config = dict(
    spec_augment=False,
    num_classes=[24, 10, 20, 12],
    norm='layernorm',
    head_dim=48,
    fused_qkv=False,
    layers=12,
    lr_schedule='wsd',
    decay_fraction=0.2,
    adamw_weight_decay_other_params=0.05,
)
Rows from block 9, named by matrix and row number. Rows with one number belong to one neuron. Each number is 50 + 12 x the weight over the matrix's rms, rounded and kept within 0 to 99. All counts start at 0.
# gate: MLP gate (model.blocks.9.mlp.gate.weight, 512x256), inputs 172-255
# fc1: MLP up (model.blocks.9.mlp.fc1.weight, 512x256), inputs 172-255
# fc2: MLP down (model.blocks.9.mlp.fc2.weight, 256x512, transposed), outputs 172-255
gate.494:36 51 47 60 46 51 62 45 53 50 58 58 42 41 43 62 46 47 66 40 72 40 52 24 80 54 28 44 22 24 33 36 33 47 67 41 73 52 67 32 61 38 23 28 72 56 59 29 49 33 64 45 38 65 34 60 56 43 60 48 49 40 48 74 54 54 69 54 55 43 53 75 36 49 53 55 43 68 54 56 44 35 41 52
fc1.494:64 57 57 63 40 87 40 50 78 70 30 58 59 47 41 38 46 38 53 54 52 45 38 32 36 70 54 68 63 41 40 58 59 48 14 29 75 52 51 58 43 33 24 38 36 38 57 61 44 49 54 50 54 42 39 60 36 31 46 53 64 46 63 60 51 56 42 60 46 29 47 37 78 39 54 63 37 54 55 58 54 68 59 58
fc2.494:53 39 55 51 59 34 81 67 63 55 53 55 64 34 64 58 64 45 65 56 63 58 57 49 65 46 32 67 51 58 59 54 41 57 58 55 41 38 36 44 50 61 46 38 49 34 76 45 52 55 69 46 55 75 33 29 75 52 49 59 54 69 59 53 42 55 62 48 35 60 34 40 58 51 18 52 41 39 63 56 57 68 55 43
gate.495:42 61 61 75 34 47 14 64 59 55 43 50 37 52 48 50 65 79 69 49 56 61 35 60 53 53 43 90 28 67 27 54 43 38 52 57 44 33 46 69 45 61 33 42 68 16 39 50 60 69 57 42 55 44 60 61 53 57 50 69 43 46 45 73 62 61 33 57 34 38 63 76 51 63 58 40 41 44 61 47 65 41 46 68
fc1.495:74 24 56 47 45 53 50 47 43 27 35 69 37 49 53 48 34 61 46 54 55 43 41 49 23 65 37 32 53 60 65 43 36 36 63 60 34 42 64 36 30 54 32 59 56 32 56 55 36 15 39 64 60 75 67 47 45 58 38 25 37 74 41 32 48 43 57 57 53 49 71 51 79 55 55 72 62 28 55 48 58 54 66 48
fc2.495:59 41 44 37 60 55 78 27 49 77 64 34 53 58 59 39 62 18 51 53 42 47 53 49 72 44 76 35 53 45 47 47 54 79 60 40 56 61 63 46 70 68 95 28 24 84 70 39 55 49 52 49 54 64 29 62 54 38 57 58 84 25 53 62 71 40 53 43 57 46 20 22 24 55 41 42 45 63 49 37 27 43 58 58
gate.496:45 60 36 54 40 26 38 38 41 36 64 29 61 53 49 61 42 46 50 36 61 67 39 62 24 58 41 67 59 34 45 57 36 36 58 52 56 61 48 57 53 39 16 43 36 56 57 32 38 47 32 60 56 48 49 64 18 49 57 39 60 56 61 44 38 54 27 56 30 46 37 48 54 51 47 37 42 46 47 42 50 67 36 50
fc1.496:57 61 58 44 33 64 60 49 38 41 53 50 55 55 55 50 43 58 51 64 26 27 37 54 45 63 43 48 34 40 44 50 62 58 45 71 44 54 66 46 43 42 61 74 55 65 41 71 57 77 53 25 66 47 64 62 37 61 44 59 60 61 67 22 48 51 56 61 63 55 56 64 63 65 59 40 19 57 33 33 53 89 49 61
fc2.496:47 40 39 69 61 46 45 45 57 38 42 36 45 59 52 55 56 65 30 29 55 58 52 42 49 45 32 36 65 39 52 52 42 58 23 60 40 53 41 70 52 60 48 58 48 63 53 28 71 41 58 42 43 35 47 74 55 46 68 57 61 54 47 30 49 47 35 49 47 60 46 48 59 34 62 65 59 45 43 39 51 62 71 43
gate.497:56 35 65 54 51 49 35 30 80 49 58 51 40 40 74 58 59 64 53 29 48 57 48 59 53 45 51 35 56 41 43 48 49 35 34 35 38 51 48 63 40 31 61 48 60 58 45 27 27 56 47 38 54 52 46 42 56 44 68 38 68 63 39 56 25 66 51 51 42 68 59 53 19 52 72 45 71 22 45 50 32 35 23 47
fc1.497:52 38 41 59 56 62 58 26 75 56 41 44 34 43 58 67 54 55 68 49 47 59 57 48 45 48 73 37 44 51 51 50 46 65 44 38 47 51 44 73 46 46 55 66 57 65 38 23 39 48 58 51 57 46 40 30 38 39 63 42 43 47 30 57 21 41 51 36 45 71 62 59 28 64 65 43 60 19 53 51 29 34 49 45
fc2.497:63 50 59 51 48 67 46 64 19 58 53 56 63 45 30 41 63 66 61 53 46 52 48 56 48 57 55 44 55 45 57 31 48 51 60 42 58 65 63 34 34 53 58 54 33 50 72 48 65 48 45 56 51 52 48 51 69 33 50 57 47 43 56 48 36 50 61 53 46 29 41 47 73 50 55 41 26 41 45 34 52 70 43 47
gate.498:51 46 49 45 52 44 39 49 51 56 55 50 63 85 46 32 61 42 37 42 63 33 58 29 69 31 47 49 55 58 53 45 39 70 63 75 29 51 62 57 61 46 56 38 41 45 52 32 52 38 32 37 43 67 59 39 34 57 50 51 66 82 68 71 32 47 40 41 45 52 43 35 66 43 90 81 31 84 69 51 36 44 39 56
fc1.498:45 43 45 58 58 48 57 34 49 40 67 49 54 21 37 61 52 55 38 57 38 49 51 40 56 65 59 57 59 57 71 49 54 33 37 48 66 39 42 49 53 47 57 55 50 68 35 66 47 52 70 60 42 45 37 49 84 67 52 68 44 37 35 29 53 65 61 53 74 39 44 52 46 65 26 28 48 25 47 49 68 48 40 38
fc2.498:49 54 29 49 65 55 70 54 76 49 27 30 29 42 42 53 43 52 54 43 57 59 41 55 59 60 59 56 44 38 39 64 26 64 67 41 37 21 63 44 68 29 60 52 54 57 56 41 51 71 31 71 41 66 45 56 50 53 66 52 53 70 55 38 59 66 49 34 53 60 75 52 51 70 37 60 71 41 32 64 51 45 59 55
gate.499:56 44 41 52 66 66 44 60 60 25 71 60 67 62 59 50 42 25 54 61 45 50 75 56 51 53 65 41 57 24 59 70 54 44 65 77 49 37 44 49 69 52 50 52 49 50 27 60 43 39 68 56 67 42 56 44 54 34 60 51 46 56 56 41 51 46 35 37 42 58 43 59 49 42 39 58 52 53 45 41 37 43 71 41
fc1.499:51 64 54 57 71 46 68 43 49 68 50 53 48 60 56 42 32 40 42 57 53 64 57 45 52 26 46 42 58 48 44 50 43 49 41 49 63 63 43 54 41 40 53 64 46 36 32 72 36 46 26 43 31 37 48 59 70 39 68 54 58 28 30 44 63 66 46 58 46 51 44 36 58 46 52 44 51 50 54 64 46 59 46 28
fc2.499:37 66 66 52 37 67 43 26 60 41 64 59 62 43 55 54 77 34 59 50 63 50 31 58 48 45 52 40 28 59 31 62 44 53 64 68 18 45 69 35 47 60 70 37 56 42 72 51 45 51 69 59 53 49 39 38 68 53 47 44 60 60 55 43 51 59 46 50 28 43 50 69 38 53 56 40 40 62 65 33 52 61 27 41
gate.500:60 65 38 76 65 46 49 57 52 67 48 62 55 57 57 51 33 48 83 56 51 62 30 62 12 60 56 50 61 39 47 51 46 43 55 47 51 39 53 67 24 69 45 49 43 67 52 45 40 71 59 63 41 65 38 48 38 54 61 48 61 37 64 40 51 33 39 38 33 65 30 68 33 59 72 66 57 80 53 59 52 57 87 79
fc1.500:37 48 37 55 55 56 63 67 64 26 65 49 49 54 38 34 50 52 62 47 64 31 51 74 44 67 72 30 42 41 76 69 58 57 43 48 60 49 53 49 48 63 30 50 52 60 40 59 28 74 71 43 35 68 54 56 58 52 48 44 58 57 63 68 60 56 56 61 43 67 63 60 25 65 63 61 47 59 52 57 56 57 51 70
fc2.500:51 63 56 48 70 51 60 44 45 43 48 41 39 56 68 63 51 61 35 30 71 45 65 59 55 46 53 73 46 60 42 34 54 56 50 56 42 64 40 61 39 53 47 73 55 34 59 56 49 44 53 37 62 50 51 56 53 56 46 50 37 53 53 45 39 47 59 47 22 54 45 21 49 38 28 42 50 52 27 35 45 46 64 51
gate.501:52 50 55 68 52 59 40 80 41 61 80 52 52 67 40 55 22 49 48 62 37 43 52 76 55 64 65 47 37 48 75 56 47 30 54 59 61 34 23 53 36 55 84 45 67 63 42 40 80 68 63 28 49 61 72 40 35 72 33 60 45 40 56 30 58 26 58 64 48 51 24 57 46 39 39 59 54 39 60 64 72 31 56 60
fc1.501:41 46 62 44 36 53 72 58 66 38 45 33 64 45 62 32 55 58 76 49 39 50 58 13 49 76 32 67 74 75 25 61 45 65 57 52 33 53 74 62 49 35 30 31 36 18 52 52 66 65 71 61 54 52 42 58 48 50 67 47 42 64 57 42 76 60 36 45 50 45 58 53 57 53 51 44 73 51 62 31 46 78 42 22
fc2.501:40 67 42 58 62 54 32 63 42 68 77 37 80 57 40 59 57 59 78 59 73 73 44 76 49 52 59 77 22 36 43 48 56 58 50 35 24 42 51 70 57 51 55 61 44 43 44 77 49 55 47 57 55 67 34 48 60 41 52 49 55 30 33 37 49 34 36 55 77 61 40 41 51 57 34 34 37 51 75 84 50 33 46 43
gate.502:34 47 39 55 70 55 68 60 48 51 38 50 50 45 56 58 76 29 61 64 48 42 37 37 38 48 66 61 62 62 43 60 67 39 56 64 55 45 43 53 53 54 57 37 60 35 49 35 42 67 73 57 45 46 67 54 53 67 32 74 55 48 60 44 53 49 48 43 45 19 69 61 40 41 51 40 40 56 55 45 45 62 37 60
fc1.502:41 49 30 50 59 41 55 63 84 72 48 56 56 53 49 56 65 52 63 54 37 57 51 58 73 61 46 50 58 42 32 65 46 44 54 55 21 35 40 46 41 76 44 39 67 62 60 47 59 67 78 25 63 41 51 29 39 54 39 56 41 34 36 45 38 53 61 52 32 48 49 65 30 33 32 39 42 49 47 63 61 45 48 76
fc2.502:62 39 67 85 43 36 36 40 44 48 40 60 48 65 56 47 43 43 46 66 57 37 41 55 37 64 44 55 45 44 63 38 55 49 51 24 57 43 35 46 51 44 61 43 59 69 34 51 41 50 36 77 53 47 46 42 79 29 63 48 40 73 55 46 27 35 54 44 52 62 66 34 51 45 69 51 42 47 36 53 58 56 70 50
gate.503:42 26 62 54 56 20 46 55 69 50 44 32 62 42 49 50 44 32 48 45 50 57 54 64 54 51 54 45 34 52 38 55 52 51 47 56 55 49 64 40 27 36 38 36 41 47 59 60 45 40 60 58 54 60 59 55 60 64 63 42 64 32 54 52 49 45 73 32 36 71 77 45 77 40 58 45 42 40 34 31 48 50 50 52
fc1.503:65 62 33 35 57 38 45 58 69 71 66 63 48 56 53 55 67 65 58 45 40 60 66 37 62 37 69 50 47 58 35 45 65 58 59 40 43 59 52 40 48 57 74 51 40 54 48 58 62 45 61 53 48 25 47 53 53 42 34 56 48 62 57 42 29 47 52 37 37 50 66 37 55 65 62 59 61 27 46 34 65 48 62 53
fc2.503:47 45 58 54 40 60 54 53 60 41 61 36 39 45 55 38 35 53 55 61 70 53 40 41 41 38 48 67 45 55 46 47 50 54 41 55 49 40 58 55 43 39 65 53 68 47 45 47 48 65 67 50 59 52 35 68 57 70 52 53 43 37 51 24 65 44 54 61 47 61 35 40 35 40 40 54 37 57 70 32 46 62 50 62
gate.504:61 58 48 25 61 72 69 31 50 61 46 42 48 40 37 55 29 18 32 54 38 44 45 54 58 54 50 47 43 57 54 47 26 54 46 67 71 74 45 71 46 58 69 43 50 53 45 37 42 46 30 36 48 63 45 48 63 55 56 52 48 43 50 50 67 41 63 55 57 57 40 59 41 63 38 51 34 47 41 44 35 34 53 42
fc1.504:21 53 41 59 42 46 48 72 42 29 36 62 37 69 68 46 50 74 63 34 60 60 50 49 34 45 31 68 62 52 49 47 65 58 69 49 25 30 49 50 47 41 37 35 41 50 36 52 65 53 59 75 34 51 56 53 36 48 58 60 59 55 40 55 51 63 40 61 26 51 46 50 68 38 62 44 86 68 49 71 59 52 40 59
fc2.504:46 57 38 48 38 52 65 51 57 66 56 41 48 34 59 46 53 40 55 48 53 62 65 49 65 55 61 47 71 38 62 27 72 55 45 56 55 76 21 29 65 68 30 51 37 45 62 44 63 41 28 42 38 54 44 63 77 63 61 56 64 40 34 43 62 48 43 35 38 26 29 36 47 46 32 60 41 26 54 49 41 48 70 41
gate.505:45 51 39 57 34 57 77 55 52 52 59 56 49 65 41 46 40 42 31 61 43 23 31 33 38 45 58 82 64 52 38 38 74 37 31 58 40 54 57 45 51 28 87 58 58 38 47 17 31 25 58 45 49 27 47 67 32 68 47 40 55 46 63 55 36 46 45 65 52 44 40 57 65 60 66 48 49 56 41 29 41 45 71 61
fc1.505:40 60 48 46 19 54 60 86 65 72 76 50 46 57 49 56 35 55 41 57 54 38 45 23 33 56 64 73 64 38 62 49 57 48 49 56 46 55 59 44 56 33 73 45 58 54 53 28 40 52 78 23 53 33 46 57 44 63 58 43 60 51 66 53 53 58 36 61 67 68 31 61 46 36 61 30 54 46 51 53 52 51 66 53
fc2.505:34 78 42 46 65 60 43 34 42 21 34 68 39 46 37 39 47 46 68 24 58 63 55 53 72 58 60 31 45 33 59 46 32 36 67 64 53 54 62 64 51 46 37 44 49 68 41 45 60 48 49 47 36 69 63 66 60 50 39 78 45 53 35 64 53 30 15 28 60 34 52 46 46 40 55 20 55 53 64 49 62 49 16 50
gate.506:55 71 58 56 30 62 55 65 66 47 41 42 22 48 33 34 24 63 36 83 61 45 55 23 49 37 61 49 30 41 33 37 61 70 33 36 62 50 54 53 63 54 51 71 42 42 58 48 45 65 41 55 58 40 74 42 13 62 67 72 43 54 37 40 49 47 31 40 39 49 49 36 42 46 34 70 78 42 29 52 37 52 53 51
fc1.506:44 74 58 39 41 54 62 56 64 36 40 43 31 54 26 37 22 26 48 58 42 30 47 51 66 58 70 56 49 50 46 20 55 53 34 60 63 45 58 61 50 57 40 60 55 36 48 57 37 46 66 47 69 72 73 57 34 69 45 53 53 38 24 39 45 49 52 56 46 76 43 36 57 51 18 63 64 44 38 58 31 62 64 67
fc2.506:57 41 34 42 66 47 66 69 40 66 59 50 47 60 43 57 47 67 66 48 43 47 45 41 60 47 45 43 47 63 63 61 61 49 72 38 30 49 32 64 37 56 53 41 70 60 52 62 61 49 62 79 55 56 56 37 63 61 37 50 43 39 47 58 43 50 29 52 51 51 70 55 32 62 55 56 40 44 57 54 52 37 63 54